A small contrastive audio-text model, trained from scratch: encoder activation gelu, text encoder activation gelu.
Rows from block 3 of the audio encoder of a small contrastive audio-text model, named by matrix and row number. Rows with one number within an expert belong to one neuron, the router's apart. Each number is 200 + 40 x the weight over its row's rms, rounded and kept within 0 to 999. All counts start at 0.
After each expert's rows are labels from the 100 clips, of 14976, where the router gives the expert most weight on average: "strongest on" is what is common among them; "loudest band" is the band of the loudest frequency at the time of the peak. Only what is clearly more common there than usual is listed. The data: short pieces for a synthesised band: melody, chords, bass and drums. In brackets: how many of the 100, against the usual share in percent.
# router: router (encoder.blocks.3.mlp.router.weight, 32x128), inputs 64-127
# up: expert up (encoder.blocks.3.mlp.up, 32x32x128), inputs 64-127
# down: expert down (encoder.blocks.3.mlp.down, 32x128x32, transposed), outputs 64-127

# expert 13
router.13,183,189,190,217,193,154,209,243,111,194,269,285,178,196,226,152,200,245,139,216,173,173,239,96,179,214,233,99,237,270,194,117,150,209,201,229,163,218,211,200,192,114,209,205,154,218,165,244,220,281,247,178,173,217,247,197,175,228,230,245,143,218,220,176
up.0,295,220,294,244,210,271,251,191,185,217,208,213,195,148,161,185,186,205,246,228,151,139,207,172,213,193,202,246,216,219,213,190,163,132,170,174,189,227,177,219,145,202,226,165,196,203,312,183,210,223,229,200,168,164,202,256,184,137,176,179,215,240,196,209
down.0,190,256,227,181,256,191,260,230,209,270,131,192,216,200,141,267,200,184,186,160,216,130,214,159,163,214,191,203,179,212,208,228,202,212,202,278,173,193,141,263,161,143,217,214,154,147,170,254,101,160,197,144,192,147,144,200,197,201,267,170,142,218,218,166
up.1,95,252,175,208,143,186,226,211,134,195,251,203,214,192,254,187,226,210,188,196,147,151,190,209,201,129,260,178,163,216,192,193,201,274,285,266,216,178,240,130,226,162,211,316,212,174,167,238,143,186,152,153,207,170,192,188,243,168,236,161,153,184,240,194
down.1,204,165,239,248,138,131,228,210,177,246,255,234,150,189,193,211,217,196,241,186,147,256,165,209,226,160,227,131,234,172,224,179,206,177,166,101,223,251,266,127,240,201,196,229,239,209,287,152,222,235,196,177,144,289,220,206,171,223,190,223,178,199,172,307
strongest on: reverberation (70 vs 34.1); text has "room" (70 vs 34.1); text has "reverberant" (70 vs 34.1); vibraphone-like (32 vs 10.5)
loudest band: 500 to 1000 Hz (50 vs 16)

# expert 8
router.8,181,172,227,152,269,102,230,202,216,177,179,202,204,250,172,207,180,208,161,168,191,185,254,151,178,176,193,201,217,317,224,201,139,228,160,177,272,217,179,194,215,172,211,171,223,91,155,172,206,185,222,161,245,227,174,188,190,170,224,179,160,147,309,157
up.0,149,205,223,185,132,192,248,224,163,242,246,181,249,232,229,185,141,163,242,170,226,166,149,225,296,210,179,182,200,131,206,131,265,197,225,244,222,190,249,147,161,209,278,202,177,246,226,184,182,218,139,251,234,241,255,248,214,200,214,130,225,242,126,207
down.0,237,205,242,253,204,178,193,205,143,211,202,260,137,126,172,105,241,241,195,187,176,265,232,122,167,248,289,132,211,210,176,168,186,196,164,211,187,271,262,169,286,189,138,253,221,178,213,182,177,178,225,193,179,241,235,190,257,203,163,198,231,215,154,208
up.1,189,220,145,200,219,167,155,188,197,200,195,189,228,218,197,188,200,181,212,150,238,235,190,197,123,240,45,237,144,293,219,245,148,224,251,174,215,180,206,197,227,191,178,200,205,188,226,159,216,227,211,192,154,197,244,238,241,156,262,209,278,180,291,120
down.1,166,209,200,273,228,250,275,181,144,207,212,151,261,216,249,230,172,149,212,174,163,103,174,195,226,205,177,165,210,178,225,121,195,230,200,207,240,261,212,208,222,204,223,212,180,236,191,224,151,190,188,238,198,178,168,228,167,157,304,137,192,218,218,214
strongest on: oboe-like (58 vs 4); trumpet-like (28 vs 3.8)
loudest band: 1000 to 2000 Hz (53 vs 7.1)

# expert 16
router.16,218,193,250,153,169,149,179,207,195,226,214,182,206,159,289,173,144,208,211,230,171,179,279,150,243,197,225,158,244,257,251,337,174,143,197,180,163,236,176,179,172,102,175,179,204,199,249,234,241,232,170,179,227,207,218,205,171,290,239,213,170,190,220,174
up.0,160,153,134,143,168,222,234,248,203,174,221,169,184,182,183,261,209,185,172,156,246,134,109,166,276,276,204,183,199,207,154,133,236,219,172,245,150,191,173,194,278,226,254,224,205,190,175,246,171,176,181,222,208,199,178,169,208,225,158,189,167,177,216,206
down.0,250,201,133,232,178,209,172,187,201,203,181,256,164,226,185,209,202,203,167,278,229,283,186,165,184,226,182,114,157,194,171,120,171,192,142,181,189,204,205,195,247,185,248,224,140,283,168,194,227,211,255,212,140,222,290,156,238,197,203,163,280,273,141,207
up.1,298,223,240,203,260,242,231,221,159,136,170,237,223,168,184,254,109,180,243,171,195,175,222,243,176,122,148,240,205,189,231,259,226,212,201,170,190,212,159,208,219,159,234,159,187,129,198,167,188,265,222,181,235,185,189,270,162,230,205,189,227,231,205,169
down.1,146,218,218,192,287,191,194,177,203,230,205,170,238,209,202,152,219,190,149,232,161,188,207,305,214,172,250,231,146,189,181,284,174,227,183,198,214,214,254,211,148,220,111,170,255,188,229,208,181,188,180,155,251,186,228,168,276,159,307,147,154,197,180,214
strongest on: clarinet-like (37 vs 10.8); melody instrument: clarinet-like (34 vs 4.1)
loudest band: 500 to 1000 Hz (53 vs 16)

# expert 7
router.7,227,231,216,228,234,210,222,199,177,204,210,195,229,138,193,177,157,281,248,244,148,181,207,195,173,228,221,183,255,218,236,187,193,178,215,105,223,261,184,223,191,204,232,150,212,193,226,221,273,203,253,244,218,238,183,207,181,240,168,272,197,138,151,276
up.0,179,240,133,212,215,175,165,194,208,116,107,188,233,211,183,222,157,203,162,189,233,223,247,218,156,131,201,207,201,242,144,200,190,204,219,158,177,150,196,250,160,231,261,201,137,254,187,219,212,154,253,113,118,203,185,128,184,243,181,221,171,220,229,219
down.0,224,212,172,244,229,122,186,176,179,176,206,187,204,258,172,180,208,231,209,303,140,225,253,107,196,199,178,179,248,156,175,190,184,205,220,170,166,234,198,199,191,237,203,141,223,156,173,257,224,157,156,230,172,172,200,207,222,176,235,170,159,238,232,194
up.1,187,172,145,186,243,212,174,179,173,186,252,156,167,238,210,216,170,182,181,220,242,237,160,159,195,228,193,201,160,151,300,172,197,258,145,224,181,173,176,152,236,152,160,243,207,215,141,179,221,237,165,246,217,157,250,172,226,128,231,177,260,153,166,171
down.1,127,178,228,124,217,165,174,204,166,191,196,233,150,184,215,248,114,145,173,175,195,190,165,201,275,135,205,291,251,142,213,187,209,254,148,269,228,189,190,237,163,196,181,175,219,223,229,157,191,275,194,156,273,214,218,219,198,255,188,182,250,212,204,201
strongest on: quiet level (67 vs 29.1); thin (high-pass) (65 vs 11.9)
loudest band: 1000 to 2000 Hz (34 vs 7.1)

# expert 12
router.12,225,174,202,197,158,168,185,218,233,232,251,229,179,156,236,201,276,208,232,223,177,174,256,123,196,271,242,202,226,246,204,254,205,147,174,136,154,230,170,250,138,162,206,181,201,162,250,230,281,224,226,253,225,204,143,209,170,217,213,274,123,150,268,195
up.0,119,218,202,137,247,214,240,241,151,273,171,205,215,166,94,194,239,136,201,180,271,188,183,274,267,300,187,229,138,118,196,162,232,250,215,267,188,196,205,232,215,249,162,232,154,200,204,172,168,188,258,199,214,222,232,160,281,193,196,176,285,231,155,161
down.0,180,221,198,179,318,204,156,199,154,212,124,161,207,237,175,235,167,141,184,195,181,273,222,158,229,122,232,193,231,209,158,194,201,212,188,164,160,148,176,234,100,168,177,174,214,226,231,140,182,225,217,188,192,188,281,158,168,259,235,241,224,211,227,158
up.1,230,270,239,163,207,213,222,218,270,193,203,220,228,159,205,152,227,201,181,237,289,189,229,186,219,215,169,169,138,195,177,223,183,260,242,238,154,177,241,223,201,234,153,186,235,213,230,206,136,146,182,177,183,226,186,267,196,213,225,213,230,227,325,143
down.1,230,180,209,213,135,216,218,169,179,206,230,198,274,223,202,218,171,219,268,250,173,184,213,152,242,181,134,128,191,254,182,91,271,184,195,221,199,243,180,158,168,145,271,188,160,215,230,152,190,161,219,219,257,192,233,227,185,205,211,247,205,247,242,145
strongest on: piano-like (77 vs 20.4)
loudest band: 500 to 1000 Hz (42 vs 16)

# expert 24
router.24,173,227,203,240,148,148,168,162,225,111,155,234,185,237,171,150,253,268,232,223,196,128,244,108,214,215,229,235,219,131,199,202,227,156,243,153,198,194,208,166,120,181,194,165,167,135,237,287,228,216,279,148,169,229,207,193,258,264,179,209,194,230,230,252
up.5,232,271,201,187,211,154,230,202,163,214,204,232,189,209,113,236,190,219,219,185,191,157,184,198,199,268,185,240,194,100,298,155,203,158,233,141,287,164,252,208,119,202,114,164,187,197,271,247,210,216,248,199,172,194,191,179,179,188,246,174,238,199,189,190
down.5,223,192,242,118,134,263,178,198,182,239,261,219,242,113,169,167,240,230,241,208,156,168,249,106,251,204,242,188,307,239,165,213,195,182,148,218,123,165,148,217,176,170,259,227,222,151,204,181,221,191,252,196,291,186,130,260,233,234,176,200,178,215,201,218
up.6,213,240,182,201,183,188,227,180,178,187,205,248,216,203,210,195,221,233,249,181,149,155,186,242,201,199,189,268,162,79,248,166,256,166,259,190,276,173,250,194,90,220,136,171,179,182,282,244,201,200,244,175,200,206,207,188,191,191,238,193,214,232,189,188
down.6,225,186,225,117,202,217,190,243,199,238,311,230,227,137,192,176,202,200,233,242,164,132,253,157,226,240,227,218,276,174,152,231,189,168,170,220,110,211,153,214,127,150,270,240,255,167,250,137,229,243,212,241,259,178,185,226,236,280,180,221,163,168,152,205
strongest on: thin (high-pass) (88 vs 11.9); saw pad (48 vs 19.9); bowed string-like (37 vs 14.3)
loudest band: 500 to 1000 Hz (47 vs 16)

# expert 4
router.4,193,168,293,189,285,170,145,237,208,175,196,147,202,201,239,161,165,148,176,192,207,115,185,174,233,301,205,173,227,205,187,98,179,212,225,206,226,263,250,199,163,160,197,150,167,169,247,215,190,198,225,197,159,249,188,164,180,240,174,146,202,185,170,216
up.0,271,265,197,210,232,245,184,134,175,222,277,183,209,215,227,196,191,194,183,191,287,168,161,250,192,163,196,216,160,168,205,130,193,171,289,209,181,143,196,211,229,182,198,218,244,156,193,181,221,257,194,135,290,147,134,156,176,159,224,235,225,179,196,190
down.0,192,166,206,209,208,137,234,212,212,206,171,231,177,162,162,150,222,249,138,227,238,233,221,181,200,197,254,233,197,228,102,264,135,171,242,125,173,196,200,271,132,219,211,198,197,181,226,224,186,221,240,176,164,230,171,223,177,202,221,207,189,141,249,209
up.1,231,215,185,214,192,211,181,147,227,137,258,260,225,236,254,132,190,290,168,210,229,233,189,163,175,125,255,174,233,154,223,190,171,180,185,212,183,113,140,220,255,193,218,238,229,246,179,207,222,233,198,130,204,146,207,285,163,175,214,198,234,212,205,171
down.1,155,203,222,195,145,188,209,189,272,196,204,144,220,95,208,197,236,287,203,197,191,211,243,177,206,221,224,261,192,198,173,304,162,156,208,158,208,160,180,201,177,157,220,174,190,165,224,234,184,210,223,224,195,211,165,228,217,169,172,254,215,167,293,216
strongest on: horn-like (42 vs 19.8)
loudest band: 500 to 1000 Hz (43 vs 16)